config = dict(
    encoder_arch='vit',
    model='audio captioner',
    dataset='chords played on synthesised instruments',
    train_examples=52083,
    noise_aug=0.01,
    n_mels=64,
    hop_length=320,
    input='log_mel',
    spec_augment=True,
    win_length=400,
    tokenizer='word',
    vocab_size=60,
    encoder_norm='layernorm',
    encoder_norm_position='pre',
    encoder_activation='silu',
    encoder_mlp_ratio=4,
    encoder_head_dim=16,
    encoder_fused_qkv=False,
    encoder_bias='all',
    encoder_qk_norm=False,
    encoder_layer_scale_init=0.1,
    encoder_parallel_block=False,
    encoder_inner_norm=False,
    encoder_moe='soft',
    encoder_drop_path=0.1,
    encoder_num_experts=8,
    encoder_moe_every=2,
    encoder_expert_mlp_ratio=2,
    encoder_slots_per_expert=1,
    encoder_shared_expert=False,
    encoder_patch_size=[16, 4],
    encoder_layers=10,
    encoder_width=192,
    encoder_positions='sincos',
    fusion='cross_attention',
    decoder_width=384,
    decoder_layers=6,
    decoder_norm='layernorm',
    decoder_norm_position='pre',
    decoder_activation='gelu',
    decoder_mlp_ratio=4,
    decoder_head_dim=48,
    decoder_fused_qkv=False,
    decoder_bias='all',
    decoder_qk_norm=False,
    decoder_parallel_block=False,
    decoder_inner_norm=False,
    decoder_positions='learned',
    decoder_cross_attention_every=1,
    decoder_tie_embeddings=False,
    residual_init='scaled_by_depth',
    optimizer='adamw',
    learning_rate=0.0011,
    beta1=0.85,
    beta2=0.99,
    eps=1e-08,
    max_steps=5800,
    batch_size=64,
    epochs=7.1,
    lr_schedule='cosine',
    final_lr_fraction=0.01,
    warmup_steps=290,
    weight_decay=0.2,
)
Rows from block 5 of the audio encoder of a small audio captioner, named by matrix and row number. Rows with one number within an expert belong to one neuron, the router's apart. Each number is 200 + 20 x the weight over its row's rms, rounded and kept within 0 to 999. All counts start at 0.
Before each expert's rows are labels from the 100 clips, of 14976, where the router gives the expert most weight on average: "strongest on" is what is common among them; "band" is the frequency band that holds the peak. Only what is clearly more common there than usual is listed. The data: chords played on synthesised instruments.
# router: slot weights (encoder.blocks.5.mlp.router.weight, 8x192), inputs 0-191
# up: expert up (encoder.blocks.5.mlp.up, 8x384x192), inputs 0-191
# down: expert down (encoder.blocks.5.mlp.down, 8x192x384, transposed), outputs 0-191

# expert 1
strongest on: quiet level; marimba-like; instrument: horn-like
band: 4000 to 8000 Hz
router.1,230,235,226,161,246,243,193,180,230,188,223,221,206,173,171,212,178,218,161,194,199,222,194,184,192,183,187,213,166,202,185,183,218,166,196,215,209,194,212,220,165,207,178,200,184,188,219,187,175,169,208,190,203,170,207,183,190,197,214,192,202,181,191,188,182,218,205,212,206,204,188,199,207,220,230,201,191,174,208,199,232,227,209,193,185,203,231,195,222,180,192,179,175,248,191,217,234,206,176,215,217,187,213,200,227,186,213,175,173,188,173,183,203,188,197,196,210,194,201,218,242,159,247,197,191,184,166,207,214,206,189,205,200,167,205,198,238,197,196,233,179,207,211,196,214,199,227,208,248,227,244,209,228,219,214,223,201,188,187,222,220,194,235,183,214,213,192,213,199,187,190,185,156,197,192,176,194,217,216,213,235,206,194,225,221,199,197,185,189,204,166,228
up.0,193,208,187,205,222,205,216,221,208,240,189,190,215,202,172,190,166,226,216,202,181,173,220,218,198,220,158,175,198,213,198,210,158,210,195,206,166,194,189,167,184,181,179,161,192,225,217,194,191,191,219,211,209,205,215,205,188,203,205,176,235,229,226,168,214,224,180,223,189,207,199,203,206,213,181,209,171,173,214,186,187,221,163,195,207,239,214,180,199,184,210,237,186,207,218,184,144,180,169,206,202,197,200,209,185,194,210,199,196,216,226,180,207,200,192,201,201,224,238,225,237,197,178,186,233,190,181,231,220,199,190,199,199,201,206,172,217,213,217,187,195,198,177,202,204,175,186,193,180,180,198,220,220,206,194,216,212,138,201,172,241,170,189,181,204,182,187,195,155,195,200,210,226,170,208,195,147,179,219,217,228,175,203,233,181,178,183,193,219,211,226,179
down.0,222,210,212,199,185,209,154,195,215,188,210,244,181,209,233,211,224,170,199,233,204,201,184,215,185,221,221,203,214,181,191,156,231,177,217,226,257,198,205,215,204,236,211,191,188,163,185,179,216,219,207,198,202,211,181,191,177,175,199,186,161,189,226,193,189,211,175,182,221,206,202,201,215,187,190,211,174,220,218,213,245,172,210,182,206,179,194,234,176,214,166,197,214,185,173,206,234,231,206,186,189,190,196,230,230,199,171,188,229,194,216,217,214,186,212,206,207,195,198,202,162,208,198,232,201,169,169,191,221,200,224,205,221,195,194,181,161,154,189,216,178,216,215,188,197,218,217,232,212,196,212,202,226,206,229,192,260,221,210,206,148,208,179,192,206,182,200,196,206,186,205,191,202,195,194,181,237,189,203,216,206,197,187,171,185,211,196,169,201,187,173,205

# expert 0
strongest on: block; marimba-like
band: 250 to 500 Hz
router.0,170,186,196,191,182,149,211,178,189,179,178,231,205,167,224,164,171,174,216,165,189,175,218,214,199,181,175,235,210,187,217,210,193,204,243,205,191,185,186,207,156,188,209,199,200,230,197,204,253,246,187,236,222,215,208,223,173,208,207,210,209,200,185,183,173,237,222,228,191,213,215,170,208,166,172,194,175,182,197,216,197,225,210,201,182,204,219,174,219,212,200,173,206,237,171,185,188,183,202,193,182,181,187,185,168,164,198,205,166,192,204,222,195,198,215,219,219,207,184,202,210,221,207,193,230,219,204,238,202,202,186,188,193,215,175,177,211,222,217,197,219,197,199,207,199,206,208,189,229,243,233,198,217,178,184,227,196,170,190,210,213,202,179,236,195,227,228,185,235,202,210,229,195,208,203,225,198,175,214,176,219,184,206,200,184,220,199,205,218,173,215,176
up.0,206,195,163,173,181,228,204,234,199,196,205,195,221,222,200,195,162,219,197,200,214,204,174,192,204,212,204,202,192,223,199,188,191,241,209,218,201,236,212,210,239,231,223,242,217,196,187,201,210,217,202,183,191,196,193,193,185,191,175,187,185,167,166,166,209,168,183,194,205,192,204,187,211,184,199,163,253,203,185,210,196,179,197,239,179,178,187,216,221,193,197,221,186,199,185,203,188,216,200,184,234,204,183,199,176,158,174,179,231,200,154,176,205,193,193,170,219,227,220,199,220,211,207,218,209,202,225,167,215,219,194,170,200,201,193,212,222,200,200,207,201,212,195,174,220,218,198,202,207,209,250,219,198,199,212,192,203,216,213,205,137,235,199,230,237,195,148,216,198,231,222,200,210,167,191,211,238,204,196,240,194,181,185,224,198,167,215,221,186,188,194,215
down.0,194,196,197,216,169,171,204,184,199,185,216,235,203,186,196,184,188,202,225,163,202,190,151,201,193,169,194,209,191,175,201,222,202,228,163,174,162,205,166,181,185,190,150,191,187,189,217,179,198,179,202,196,219,205,173,219,208,179,199,226,202,208,209,244,204,203,201,221,207,200,185,176,188,240,214,224,186,212,191,205,190,217,215,189,242,224,200,160,180,200,180,230,196,197,232,201,175,217,190,176,175,199,228,200,207,232,214,227,224,194,179,214,197,205,213,231,187,199,213,217,200,199,182,195,215,231,160,225,200,204,163,200,200,198,219,214,186,213,206,199,192,202,210,261,222,195,209,202,194,180,183,162,169,195,157,208,172,184,148,170,238,177,192,207,205,218,216,211,176,206,205,220,192,227,192,207,177,181,201,169,194,209,187,215,215,209,206,186,246,196,224,184

# expert 7
strongest on: the note G#; root: C#; root: G#
band: 1000 to 2000 Hz
router.7,234,233,218,199,196,190,206,160,167,195,173,198,173,187,195,206,218,222,208,166,196,206,187,203,196,224,202,188,224,189,227,178,220,223,225,185,177,187,211,215,206,221,218,212,193,195,178,204,219,226,237,247,228,239,236,214,196,182,248,206,168,179,214,196,187,201,205,220,230,225,170,175,218,191,202,204,220,196,162,179,234,201,206,206,208,192,203,208,185,212,174,210,178,212,186,163,196,216,189,216,202,225,211,224,210,224,241,178,194,203,184,155,184,197,165,199,226,201,218,221,189,202,201,197,174,190,206,228,207,194,181,181,239,183,212,217,176,237,182,212,210,220,220,192,220,175,216,226,172,178,192,200,184,206,203,238,224,214,215,196,203,212,175,187,228,207,217,162,200,209,178,177,216,198,168,212,206,190,183,187,218,199,182,173,159,181,227,194,189,226,198,175
up.0,189,173,212,167,192,209,209,187,184,187,202,200,161,216,196,227,211,160,193,171,207,233,199,177,198,212,200,263,207,190,212,214,188,212,259,187,225,150,175,182,204,213,231,197,187,199,183,200,219,220,217,187,214,213,175,186,181,214,234,161,193,214,184,219,148,218,233,189,197,208,181,179,218,183,181,178,200,204,200,162,204,184,216,191,216,184,190,204,215,187,196,201,172,205,219,149,189,191,200,211,216,195,189,178,173,179,217,213,162,192,177,232,199,211,178,182,209,220,203,216,241,246,188,207,240,198,201,184,208,190,195,232,175,226,192,218,218,213,175,230,193,215,250,191,182,203,185,204,195,216,198,208,209,196,193,184,203,203,213,222,202,210,233,212,191,188,210,221,177,201,188,198,211,224,198,190,196,200,192,162,236,183,198,195,192,212,218,231,170,177,206,199
down.0,203,227,232,179,194,221,236,235,211,223,176,188,186,183,190,188,183,233,196,189,159,230,171,197,207,217,208,205,180,190,191,210,201,175,193,187,184,201,215,201,200,199,227,227,212,204,189,214,188,179,191,179,203,195,214,218,178,207,205,249,206,168,218,185,230,227,166,206,178,194,236,185,214,187,186,199,147,159,185,204,202,214,184,205,181,197,226,220,221,223,195,229,192,184,217,229,213,197,193,189,190,228,222,230,238,193,215,192,200,206,223,204,151,221,223,231,187,181,198,175,233,207,187,223,176,178,216,196,189,237,211,195,225,204,210,178,166,198,231,205,183,200,171,195,181,178,206,184,180,190,198,166,214,234,214,206,194,202,247,191,217,223,225,206,198,205,202,191,184,168,167,217,189,144,197,230,194,217,206,189,216,217,169,216,203,199,194,174,193,184,214,181

# expert 3
strongest on: the note E; the note A; reverberation; text has "reverberant"
band: 1000 to 2000 Hz
router.3,218,210,216,185,208,211,171,204,193,183,204,228,218,179,196,211,213,229,219,206,183,171,160,175,202,183,210,176,190,216,193,161,204,199,214,226,161,235,189,171,211,198,198,193,201,171,164,213,232,210,200,221,222,210,209,195,197,184,175,220,175,177,217,189,232,187,169,211,177,224,210,211,222,214,177,150,229,181,180,169,191,197,172,218,190,199,186,235,212,186,170,162,229,221,163,202,200,214,221,183,202,185,221,210,207,201,201,191,172,239,185,178,168,225,221,195,224,213,218,203,216,199,168,207,172,181,214,231,205,231,230,173,217,182,185,210,197,177,196,179,189,222,175,199,200,179,209,198,176,197,226,174,197,193,219,168,206,212,206,209,196,209,228,233,204,217,173,158,180,193,179,222,207,163,174,181,220,182,181,205,168,170,202,205,180,199,221,202,197,187,196,227
up.0,211,222,210,193,172,179,192,162,217,187,201,200,230,228,221,250,169,218,195,222,199,178,194,214,188,184,221,183,206,219,225,215,235,210,211,223,207,175,219,239,223,198,202,175,217,152,185,191,227,240,239,214,210,172,227,185,173,161,201,169,200,204,202,186,186,183,180,163,223,198,182,192,196,219,176,216,204,200,170,182,155,196,180,182,195,197,208,187,225,174,174,193,177,184,195,205,210,211,203,180,185,211,199,219,208,183,171,161,212,217,185,175,191,182,215,176,209,207,188,206,198,190,218,254,196,199,172,197,184,183,220,191,167,163,195,225,217,190,189,170,205,185,226,185,179,194,170,245,202,190,194,201,176,191,214,214,234,228,197,208,207,173,220,196,190,221,210,219,241,202,221,199,179,213,219,206,210,169,214,187,200,197,200,219,195,169,183,210,203,225,192,193
down.0,209,232,215,196,216,185,198,200,214,194,176,193,199,188,174,193,206,219,182,194,174,255,219,176,209,174,167,191,222,161,173,210,205,180,219,175,184,185,178,177,183,203,193,270,187,189,174,197,202,218,188,179,206,214,214,181,215,182,173,214,213,227,190,223,179,196,225,214,197,198,220,195,208,208,199,210,188,192,199,213,232,209,206,173,232,224,194,191,192,190,217,248,184,207,212,211,183,175,190,200,220,202,197,211,229,183,224,223,237,171,185,235,209,181,202,208,183,174,207,240,211,221,202,153,219,203,215,207,189,199,203,194,212,224,228,180,187,224,172,208,243,168,228,199,185,208,154,185,193,166,190,216,175,169,174,206,203,203,203,216,210,218,230,193,181,213,228,213,200,199,193,190,187,211,223,198,152,227,206,184,213,186,227,178,184,219,186,187,159,208,183,213

# expert 2
strongest on: reverberation; text has "room"; text has "reverberant"
band: 250 to 500 Hz
router.2,146,150,185,169,206,163,162,187,180,183,170,217,202,165,205,218,218,178,207,169,222,197,197,209,220,189,216,215,218,202,170,217,226,233,171,178,213,204,211,193,235,180,216,186,176,186,204,232,215,207,237,246,225,227,215,190,209,181,167,227,191,184,183,208,190,208,183,182,193,212,192,212,206,227,225,209,184,189,220,191,228,183,180,181,200,217,169,189,188,190,197,194,193,213,180,230,222,183,182,209,230,186,195,218,205,201,174,206,198,190,202,219,191,220,179,199,202,179,194,215,184,220,230,166,220,196,189,200,209,181,202,215,188,208,187,202,213,240,200,228,225,232,180,233,188,193,213,215,213,192,182,212,211,213,195,205,181,194,207,236,187,176,183,176,147,163,170,218,206,190,199,197,184,183,182,228,170,165,180,210,195,194,198,200,173,211,239,222,214,192,167,202
up.0,219,211,194,206,217,219,205,239,201,184,248,214,195,179,170,159,204,192,198,182,208,213,204,209,189,231,205,233,181,191,175,195,147,203,200,191,199,209,176,214,199,181,246,195,204,216,163,188,156,168,196,200,239,198,193,234,193,240,195,216,180,225,177,188,190,195,205,172,215,201,170,214,204,203,169,191,194,185,208,194,206,166,181,183,227,165,188,215,179,223,195,206,221,213,186,141,178,212,182,173,164,237,203,208,213,200,222,215,182,217,211,207,201,224,193,229,226,180,190,228,185,179,197,201,217,177,243,182,212,178,197,179,224,205,200,218,232,198,190,203,194,208,224,169,223,205,245,182,195,218,184,217,199,183,212,198,196,187,192,201,214,202,215,190,212,223,205,213,227,196,208,181,223,196,214,214,213,159,175,206,192,203,196,184,179,209,203,210,170,147,193,178
down.0,171,183,205,214,204,165,216,203,221,198,176,196,207,172,208,179,185,232,177,224,207,215,216,188,181,217,155,184,211,231,231,201,209,189,210,226,184,199,217,178,188,196,169,242,212,222,221,226,189,200,206,220,192,236,216,206,192,187,218,182,168,196,202,162,206,216,205,193,173,239,200,207,180,222,186,210,194,191,195,246,182,211,195,194,231,166,218,187,207,205,201,170,227,163,211,233,202,203,227,190,185,163,206,188,187,202,215,196,180,189,207,166,199,168,203,183,153,191,215,221,221,174,210,204,202,206,174,216,188,175,195,205,230,209,222,203,196,179,221,177,212,216,215,218,200,217,195,220,220,186,203,216,184,208,191,214,212,204,208,212,203,182,181,227,232,199,185,184,208,195,207,181,155,152,202,186,197,233,225,144,179,185,163,177,226,212,186,181,189,247,198,211

# expert 6
strongest on: reverberation; text has "room"; text has "reverberant"; vibraphone-like
band: 250 to 500 Hz
router.6,150,147,167,155,162,194,186,215,185,165,222,163,187,237,188,198,231,170,221,211,205,235,215,204,213,243,227,205,219,179,193,235,174,200,215,229,218,202,221,193,220,206,203,218,206,184,187,233,242,230,228,204,199,232,222,216,189,203,191,225,211,207,187,235,190,208,167,179,175,206,190,209,199,219,190,190,181,167,204,208,210,169,157,187,208,192,211,179,178,204,208,208,180,216,202,200,224,196,186,214,216,203,201,196,233,185,196,221,211,242,210,224,201,210,176,208,192,180,227,178,191,214,232,167,209,183,218,181,209,190,205,215,209,182,195,214,202,225,190,218,228,178,211,204,185,190,206,216,211,184,206,220,232,225,195,206,182,207,227,207,191,174,236,181,176,207,187,222,207,171,170,163,193,196,219,222,221,182,198,222,205,186,192,197,184,208,196,210,193,168,176,200
up.0,206,177,199,230,186,171,217,196,200,195,217,205,202,177,189,194,196,195,181,214,168,209,204,219,165,184,181,224,219,177,224,166,228,218,236,170,203,185,216,184,191,161,183,161,170,181,202,189,219,184,208,194,167,207,189,225,202,231,219,168,183,211,203,211,186,235,208,217,219,220,197,210,201,197,219,247,202,232,195,200,188,184,212,210,237,207,212,188,212,181,203,181,199,223,214,215,170,220,175,183,184,180,186,168,199,240,208,194,197,184,190,200,204,223,233,180,190,207,210,220,185,151,208,189,166,195,181,213,210,203,205,228,184,201,196,178,181,179,192,192,184,209,197,215,230,190,222,185,154,198,172,216,184,166,155,230,195,195,192,209,218,233,208,203,206,212,230,200,177,249,206,199,192,179,197,186,192,267,190,177,213,210,204,211,194,184,239,216,211,195,222,225
down.0,229,218,197,190,207,199,200,185,219,202,197,203,188,214,211,212,192,208,175,219,199,229,217,212,200,207,187,185,188,229,183,185,231,189,171,197,197,199,172,172,191,231,235,240,182,240,166,182,229,237,195,193,189,207,191,210,199,157,211,214,216,180,231,168,181,188,180,185,191,210,184,162,175,216,176,199,211,205,184,208,192,197,214,222,200,184,191,214,192,205,211,181,207,178,193,186,235,168,176,221,170,221,210,211,181,190,179,177,185,233,194,171,221,192,180,211,213,210,250,205,223,201,248,219,223,199,196,155,157,234,195,150,210,203,199,197,192,184,200,202,192,192,173,209,204,197,173,211,203,197,187,206,187,192,201,170,217,179,167,192,202,156,206,206,204,181,196,181,232,202,223,176,186,226,202,211,159,187,222,233,200,194,177,208,165,230,162,214,171,204,180,190

# expert 5
strongest on: the note B; reverberation; text has "reverberant"; text has "room"
band: 2000 to 4000 Hz
router.5,245,223,257,189,224,216,207,206,218,203,205,185,184,197,202,181,181,226,183,223,196,194,166,193,209,171,195,214,210,221,233,187,217,189,200,180,202,174,205,226,208,179,170,182,213,167,190,238,183,208,214,188,156,186,176,175,205,198,225,178,207,199,211,154,212,203,187,192,200,201,217,200,220,206,199,220,234,214,193,211,163,184,210,220,184,191,187,190,173,197,173,209,178,218,182,179,203,214,197,211,193,207,195,233,192,182,201,192,213,211,195,185,218,179,159,196,194,202,203,215,205,195,222,223,198,195,176,187,217,172,197,173,177,155,208,220,172,162,168,168,190,178,187,151,185,204,171,205,202,173,184,211,178,212,217,218,210,233,234,198,161,214,170,170,236,206,203,188,172,215,221,181,213,198,198,191,182,238,215,181,222,218,170,201,228,197,166,204,220,222,200,224
up.0,211,214,174,187,191,206,222,208,181,196,173,212,212,158,216,183,177,232,219,221,179,200,225,192,215,178,184,189,202,169,182,181,199,191,199,169,182,228,191,215,168,169,210,206,203,211,198,180,206,210,209,225,157,197,190,240,221,217,208,200,196,181,200,218,226,208,247,208,201,184,210,187,187,199,198,233,207,208,248,227,200,196,235,177,187,201,211,190,169,237,250,180,185,193,208,197,179,191,222,188,236,196,175,161,190,197,195,204,208,186,192,183,226,215,208,187,223,194,226,202,193,164,202,177,189,221,216,205,201,180,206,222,207,208,226,176,216,183,202,186,198,203,162,215,214,187,202,209,202,204,207,204,213,171,172,177,180,191,185,181,236,207,172,209,182,146,225,199,205,164,202,201,224,215,169,220,232,217,180,193,168,220,237,192,246,239,197,187,224,203,175,214
down.0,197,186,216,172,198,205,187,181,189,195,207,223,171,214,201,208,171,183,201,199,160,202,169,221,178,213,175,205,188,214,193,190,234,189,233,196,182,227,183,156,177,219,201,220,202,220,182,171,219,217,189,195,221,210,213,210,231,193,196,191,188,208,213,188,214,198,202,215,233,213,193,201,199,202,216,168,231,179,210,171,233,218,157,206,226,227,190,192,221,202,220,226,193,189,206,168,163,206,192,214,206,218,195,214,220,200,203,226,184,200,220,238,200,167,219,190,169,222,187,200,203,203,190,233,207,149,150,199,266,210,225,230,203,189,183,177,207,202,192,182,177,178,211,201,202,164,197,192,162,183,180,190,183,202,202,213,210,225,170,225,218,221,230,230,227,223,229,221,184,187,176,188,193,196,225,198,190,206,190,191,215,224,187,234,178,228,196,226,209,185,214,172